{"model": "masked image model", "dataset": "simulated telescope pictures of galaxies", "translate": 0.06, "mask_ratio": 0.75, "encoder_qk_norm": true, "encoder_width": 160, "adamw_weight_decay_other_params": 0}
Rows from block 7 of the encoder of a small masked image model, named by matrix and row number. Rows with one number belong to one neuron. Each number is 500 + 40 x the weight over its row's rms, rounded and kept within 0 to 999. All counts start at 0. Numbers have three digits each. After the name is the row's rms in percent of the matrix's.
After each neuron's rows are labels from the 100 images, of 14976, where the neuron reaches its highest value: "responds to" is what is common among them. Only what is clearly more common there than usual is listed. The data: simulated telescope pictures of galaxies. In brackets: how many of the 100.
# fc1: MLP up (encoder.blocks.7.mlp.fc1.weight, 320x160), inputs 0-53
# fc2: MLP down (encoder.blocks.7.mlp.fc2.weight, 160x320, transposed), outputs 0-53

fc1.70 136:559484463548500449541558530529486469529448498438510503552538480505502440415512475445495578439547543513522514515466497490518513528524509467484518547471521506472423
fc2.70 118:433440530450530498508458482428487531541482550520486542541456487447477639551483560535462450541478486482563513514522523553590487505463438477475472458539416497541546
responds to: many stars (71); star cluster (70); many-armed spiral (26)

fc1.111 012:447461562424504560546447479514472543529514551558538473518514389616490481461467471496558396513519527540539477490546506486542465518507448450533517496564548555493473
fc2.111 012:477470553460478517490408402507507531460550434441575442525476509509545436461501488498559439533509480438523476495499502505498524580563446463503493489406611507535531
responds to: barred spiral (57); tilted (52); winding: clockwise outward (45)

fc1.314 121:521521430528519490400564478483549511544502424489531509546450517507452450497538549473483465512419503442538517463465562526473533558549486489550486474473494583473559
fc2.314 112:478453600501468480566510545515423535523545502495508562525497483523504584467468478559500472553595442549480496548479441516446503466512478490522497491571526458528479
responds to: many-armed spiral (36)

fc1.277 089:562455486402523492483505486506430508505518490531526476485525528440544535478473534463485490471469477508544481412554402510474492472451551502535536519540464474504550
fc2.277 079:502560539542492458531606478527541465515513531476487512480490466510497420500465551569409490509506475519468586473497462457497534499515496440479505486469473472520491
responds to: barred spiral (86); tilted (85); winding: clockwise outward (53); winding: anticlockwise outward (47)

fc1.109 017:473447512443536526496432535387489452465518459507468515461543482459423488437490595561497551489492469451496481512500586571526471490528456527555533502481516501506577
fc2.109 015:491478479444476486499535560441468445503579502434533539515538552524391452518567482550509575538545461507523499439514557522478479543544435510569458525527459460472529
responds to: star cluster (87)

fc1.244 137:502449445512479449605458550512531484480499487522511440527464471546469492421443495532550521528379490515497537507476469494470601465506476456503547478546487527494481
fc2.244 124:565468458476483549487562588556442534515514510549572486544531562474574492483519497575480575477518423489502479553531509533529489465492522581500438476475427517469467
responds to: bright star with spikes (100)

fc1.74 120:438506487491506505524498530480517580473520463467478506529529402532541487507493494510513511491453517548500412518449552533422522557494427418482540454439507559530555
fc2.74 117:524505591418460483531493522517525508562492464472437503492448485516499462488452481544520522542465500580499528499531523502418502526466436428439502500458440536551524
responds to: bright star with spikes (100)

fc1.45 080:500544495545576457522498532445506523473543530468481425544456511513462490499555523514517488498498445413505481453522463528573467455541518463470495533486412546536516
fc2.45 112:484483507506441575457485476551506487533446444500496594471531437483538534511431479474486503502502521566502488562492544509441537527424440516531497469502547462450499
responds to: winding: anticlockwise outward (75); many-armed spiral (72); tilted (54)

fc1.61 078:467517468459408441526489566492507523430550580437487463467511548498568511491527509522477515541498484505446556547524483528513517537497475501503504534583531508495593
fc2.61 064:514475576541510511459455479498512514512462477489477571481527528497436569473469463449496516494519496508539515475493531540534479540533465535446489513488467462523488
responds to: winding: anticlockwise outward (49); tilted (39); many-armed spiral (32); barred spiral (27)

fc1.60 119:529474512517497548458458555572473452496510517444588509478495523467484549499526536507486564472525473468501473502481472426568437486521501498523506491424421502486461
fc2.60 095:498466464582579515564543504427508550543464505500514531520562581529554569484479499538513498513443489538571584516518551465416517540551528454516459478436413515509458
responds to: many stars (65)

fc1.302 075:493464508535520454467527536513563458579507413473479435513466506540541502526468586496491578489516488444500554502523557548511402520497452468479543520593468435591509
fc2.302 105:547561482473499540535472481499436509451457582514524596496500457469440530500541465510496412513516503567504452490461451445503527444492510518525457490426490559413518
responds to: winding: anticlockwise outward (37)

fc1.62 016:494526540510502510477528478498491456513508462507493531511446537479503464475473527453434430417478487483468479503514471473524552447560471556402485491484507600560512
fc2.62 014:454438503516498527499498481472552403504503479547490434590463489530466545475509531497452508492546519515506478476511519431498525527556517543421507472514487549467455
responds to: merging pair (75)

fc1.96 078:509440465508484536474479501583568431499463511509501553496438455491503499550482477533493535468514436547520504492458450463494491499572475534524566477489512462475559
fc2.96 110:482561526474526483536523489415440599508555479488517489495543528478528524454492504479525484523480585462489512497545565534489518500440496460471419552518475536545470
responds to: small (62); edge-on disc (44); tilted (41); winding: anticlockwise outward (32)

fc1.2 082:508536566469535481445485531582567507479455524487540465513491438522449475529486482517402518555529504514468426552465509475498497523462497532455508512501431480422604
fc2.2 105:511506459511504498542511503463439479527509475484442547513473513475568575507515570508575457453515485487512574458519480563514432454465457481523504505496521518503452
responds to: many-armed spiral (84); tilted (72); winding: anticlockwise outward (63); winding: clockwise outward (35)

fc1.282 133:537575569550439578508490511521516536444524405468603534484487519446537476472488462492539548517475491581511538504478550481493468455469496556602429519548543480507465
fc2.282 116:512551497524469468462500513493520518509558454458490475511424468493471480483479510487532541469538453515462502499519526535550524532510427485520433498455517552433454
responds to: winding: anticlockwise outward (94); two-armed spiral (47); tilted (44); many-armed spiral (43)

fc1.98 078:540523517558553500501523538512460556493496530462441479476446434436490515493496460467517465537507431443516556442502446537523488525475430506576516507492474488508494
fc2.98 104:439478492453479501488500461488507424513499459542557546512539551572516489526488566546463508466504546556486460563487568513518453468496544513424495494529501548488524
responds to: barred spiral (97); winding: anticlockwise outward (59); tilted (44); winding: clockwise outward (39)

fc1.12 129:449498549486532522488545491519479462463525522518485460511545490446517464510469536601501540525447544435439511528466526510419501427501595514508456480467496458486487
fc2.12 127:500478539562557503550477502558529491530429505494478543510516415515487566523480477433487481460536509545530506519519500509558399513446473415517577540505425523480503
responds to: barred spiral (58); tilted (55); small (55); merging pair (31)

fc1.253 074:436531526502450510514510488528461535388503486497470453536455524578428516493429546490467378418499602565472500455440483560504533557441587509531487456534446460460540
fc2.253 099:560453465516549486507503525492533453618497511499548514459542443440549484522548487504532610570498376434541528556581527447507451421548431509458523536470530518543470
responds to: winding: anticlockwise outward (33); star cluster (30)

fc1.42 073:537495542519535499465552537542561490495528458491523492534446499453435513518501453542508479430485435500515536559485488480505475442518537489452476519492517503470588
fc2.42 105:450502491528488537535445483455423516503483535508486533461527470558565489452502529458494496577524560511463475424530525553515527515441431531543532497497461477507445
responds to: star cluster (38)

fc1.265 131:469589551453535565510454570537448504448470546505500567487484453470418514524541533424438519494528537441480532503533456480442528550502495485526535437474482509485542
fc2.265 122:484500425532510433520492443501509538540492495514477482525503536581536472488462519531535483538544464557509506445543512517488407432522493526503500561465453460464445
responds to: many stars (70); winding: anticlockwise outward (40); tilted (39); many-armed spiral (29)

fc1.308 083:574552449519480501530517540473493484513450529497507494476435553507473454539507527566554458551475541511485487468518523552538472449496485498564470442550475516576480
fc2.308 065:511514488494489554518477519496484490454534575556506470543546490426460523515527516434486435485520434435433453513527459471466499502556547527541488542561475474518459
responds to: star cluster (41); edge-on disc (40)

fc1.110 090:459502500472504480493514478449516454482466467492532510439455518494499527468532442515470604419465489469483538462513453504514498460546407481487521504509438457434529
fc2.110 118:504526508509521526527501518562478551537515521511441547541525471496509488525453578519493420550519487534544490555480528516468454540450571520565489501499550555558505
responds to: many stars (63)

fc1.264 136:448516438501512530454438498577567531508540475540515466510512459495552541531515515487530512535441489526568494507490507551504508518466513563488482590517527482501580
fc2.264 113:515432464542492525479468521525485537515481516562521493534529445501545584552557504466523526591538509484501475494483490487524497444411517520546509539546489492453463
responds to: small (76); tilted (60); edge-on disc (37); many-armed spiral (34)

fc1.245 123:515460448593495492410469464490561556416521478453486547484502463516473455538487490517517485560551433513501461431515497556569491486533448518586533456483472516505438
fc2.245 110:535569517498554466520546575502456467532478495473512509514509519488487561546473596413537489450449497465515562529489510461488504512457485474421480557504535496517592
responds to: bright star with spikes (88); ring galaxy (41); edge-on disc (26)

fc1.86 126:462451486513469567456520512510487438494507510475531478515559435504444525526473550563538532577467551413534471477469531472427398520485514572525548481468498478432476
fc2.86 127:494456540492513451462467484506481537536502548438512585476495559553479508450549456481498448488531426571475563501504464568584571523533478455500431542574517505544499
responds to: star cluster (100)

fc1.115 076:485582492517470506471484538507477504473533574475497458565498480567487491511410526523472469479506549493497556509466452459542494465467518524480493459526389609513549
fc2.115 102:528412521517543511510537474502516457556474440512495556457482472417512513523573533483472485513503438496495487499520579573470413503514450485525540529490547430465482
responds to: star cluster (39)

fc1.252 081:578495513561549546494510568491481444536570541515466535535523489497560527508445515573530491433461516590455531446496528509512483483515508553450503483428543448515518
fc2.252 109:427500491451469473502493406487558538462428450510555476490499507494456470490564488474450497567531467418524504537494496527486514504495456469559484478591467545483490
responds to: many stars (77)

fc1.44 067:477519443552532525399466486477515440489534498464447492489476434547495528553494558485453529512468483482490417497486495546505546496603510520530476436440528502587511
fc2.44 049:486533504463463469496493459510525550490534467511494531494555536495461498429490457567456501520452491536486576496576438403432479559488538459403498456520526473550544
responds to: bright star with spikes (68); edge-on disc (61); ring galaxy (26)

fc1.82 146:539500540435515491493537504496490491540482519531523455552490462439495438490505547485501515476424536500428499424527502511433486460482521467552562458465442522515510
fc2.82 130:509509512488501563496478478532490471519557545436554557502495487472491490558469490509407356500442491421541595498495468492508441514545509491474523525513500486449465
responds to: barred spiral (100); tilted (76); winding: clockwise outward (51); winding: anticlockwise outward (49)

fc1.254 078:425574477566539533500487489527507522523511556487484626489546531541501439498499530507483494578454453492446551539484498525571434475458436525471505520548435527517562
fc2.254 105:572440551479488446495519536506492468503464441479510392508447445494520593522475503508465461410576518493550463480506506479468467503511550501529516477455510478480471
responds to: winding: anticlockwise outward (64); tilted (62); barred spiral (50); many-armed spiral (36)

fc1.273 093:494509503531458454505470468486458462477523560440476515543517483442501505569518422437475557536520523519500545559501505444583588548523502515513562475525556516531520
fc2.273 075:504413458449541497546537518488541527547473479539613501501443577546540490457466498561506505470501528520553572508486522509405503463451449544441482485526461491515435
responds to: many-armed spiral (77); tilted (61); winding: anticlockwise outward (57); winding: clockwise outward (42)

fc1.118 139:507530458486514490562484482503502534484426529477506468468530553439543484540403559520513528512499512585464462533486436482454556480503557530496461519371443480563546
fc2.118 119:445435551461490504557487461497504503480556536529522513517502569455531510545533639509586506528545453474477479523517456493558461478495519453460543476483499482508497
responds to: many stars (60); lensed arc (35); round elliptical (25)

fc1.38 106:546490522539532524460486528452456464576467499457493439543562502573517439506446556515493463478433447521557507512473450494419532468536543478495425512464496521520442
fc2.38 084:495538537456542496426510530503533482526486499474543456553495487447524541464468440404392543524495469436409610444526520493491548522514561535423507490462489446479477
responds to: winding: anticlockwise outward (72); two-armed spiral (51); tilted (47)

fc1.285 130:478542468454462501497468489533509500499432492555492453438541475505472542446510542460500486485538505473431526465436507518470539513544514485503500438493503537488506
fc2.285 115:514513519540479476478587485547513517559469494466445511481503373481468518545485481472454472521518428560533496482505555492499415460511417504537584490509517551517456
responds to: star cluster (100)

fc1.311 015:449561494541493537481471518470521490549466429517531406437535492510538521498501498470504504423508555523548510499457491506521528520550515501491470466429516461443401
fc2.311 014:511530508543513475484450489450492518559501376502545445417592528502516512497489496442515457447472484514493509537495499558493552519520548448451486498475485477476441
responds to: many-armed spiral (100); winding: anticlockwise outward (67); tilted (44); winding: clockwise outward (33)

fc1.299 022:409504514494442543461520567487492458429454488500480461527484514490387513545492531486492564533516473495475516524501448446502472507486541479503548522473492553547493
fc2.299 018:452475561503491483457476535468466480493497536553462481488470528509339481504455508452516490522486498506472504523516496493538546495502510471409561484482512494570475
responds to: many stars (81); many-armed spiral (33)

fc1.87 079:471538519516577461529454516462457430553596536532527529543516476517481554520510511538494484512531479519553455507532586496556474519447533485506508480498455528493457
fc2.87 110:514469499496442546495564477509564560462404460478491456478495498474507457467503486479499499488476483491442558469475424501453537459537462541504476508535533476495546
responds to: barred spiral (100); tilted (71); winding: anticlockwise outward (57); winding: clockwise outward (43)

fc1.80 094:510530528474490441507570531434524486464414500480485528511484513546462541478450526524516429558505498477516545518503537489568423509507526582524502488532523507525520
fc2.80 129:470475483541507565449450428574486498523567519524518528489506465432537471522523512509434514437500475493529484509478523561418536468502433422505495483471459525495513
responds to: many-armed spiral (56); tilted (50); winding: anticlockwise outward (43)

fc1.318 083:458531466503455502533538557419486440533573481441496540560541499500541517487415493617472448530552491534506495477513546398569509592524600485517532465458507488512472
fc2.318 075:458495454445423504558519519435473429527562485482468536557533564522564461434486476525425452519537480463508487483511481477529558568516610454443526479459547490480457
responds to: bright star with spikes (99); star cluster (37)

fc1.281 074:562511618511492514580530588549504492493475495474476532393482460520532528557534496466476459564451418455496480457482496486502433511480503533494515520513451552572559
fc2.281 093:441518392511518492434469417509481519542515493504531548592517509502467483471476531520505535432596544534531533539503509549530497455475462478534487464490521474412477
responds to: star cluster (30)

fc1.15 074:459560587552546432504499491510450514569506472563538470489527549583505507597485490561442550529513578504466442465543427492525495549499472514494519525558474444470514
fc2.15 107:556454436465446547477518529497541473412477517419463525497465463399470526436520562456518432463511403498570556507425543529474454432480513506527490492468508586525503
responds to: small (62); winding: anticlockwise outward (47); merging pair (39); barred spiral (33)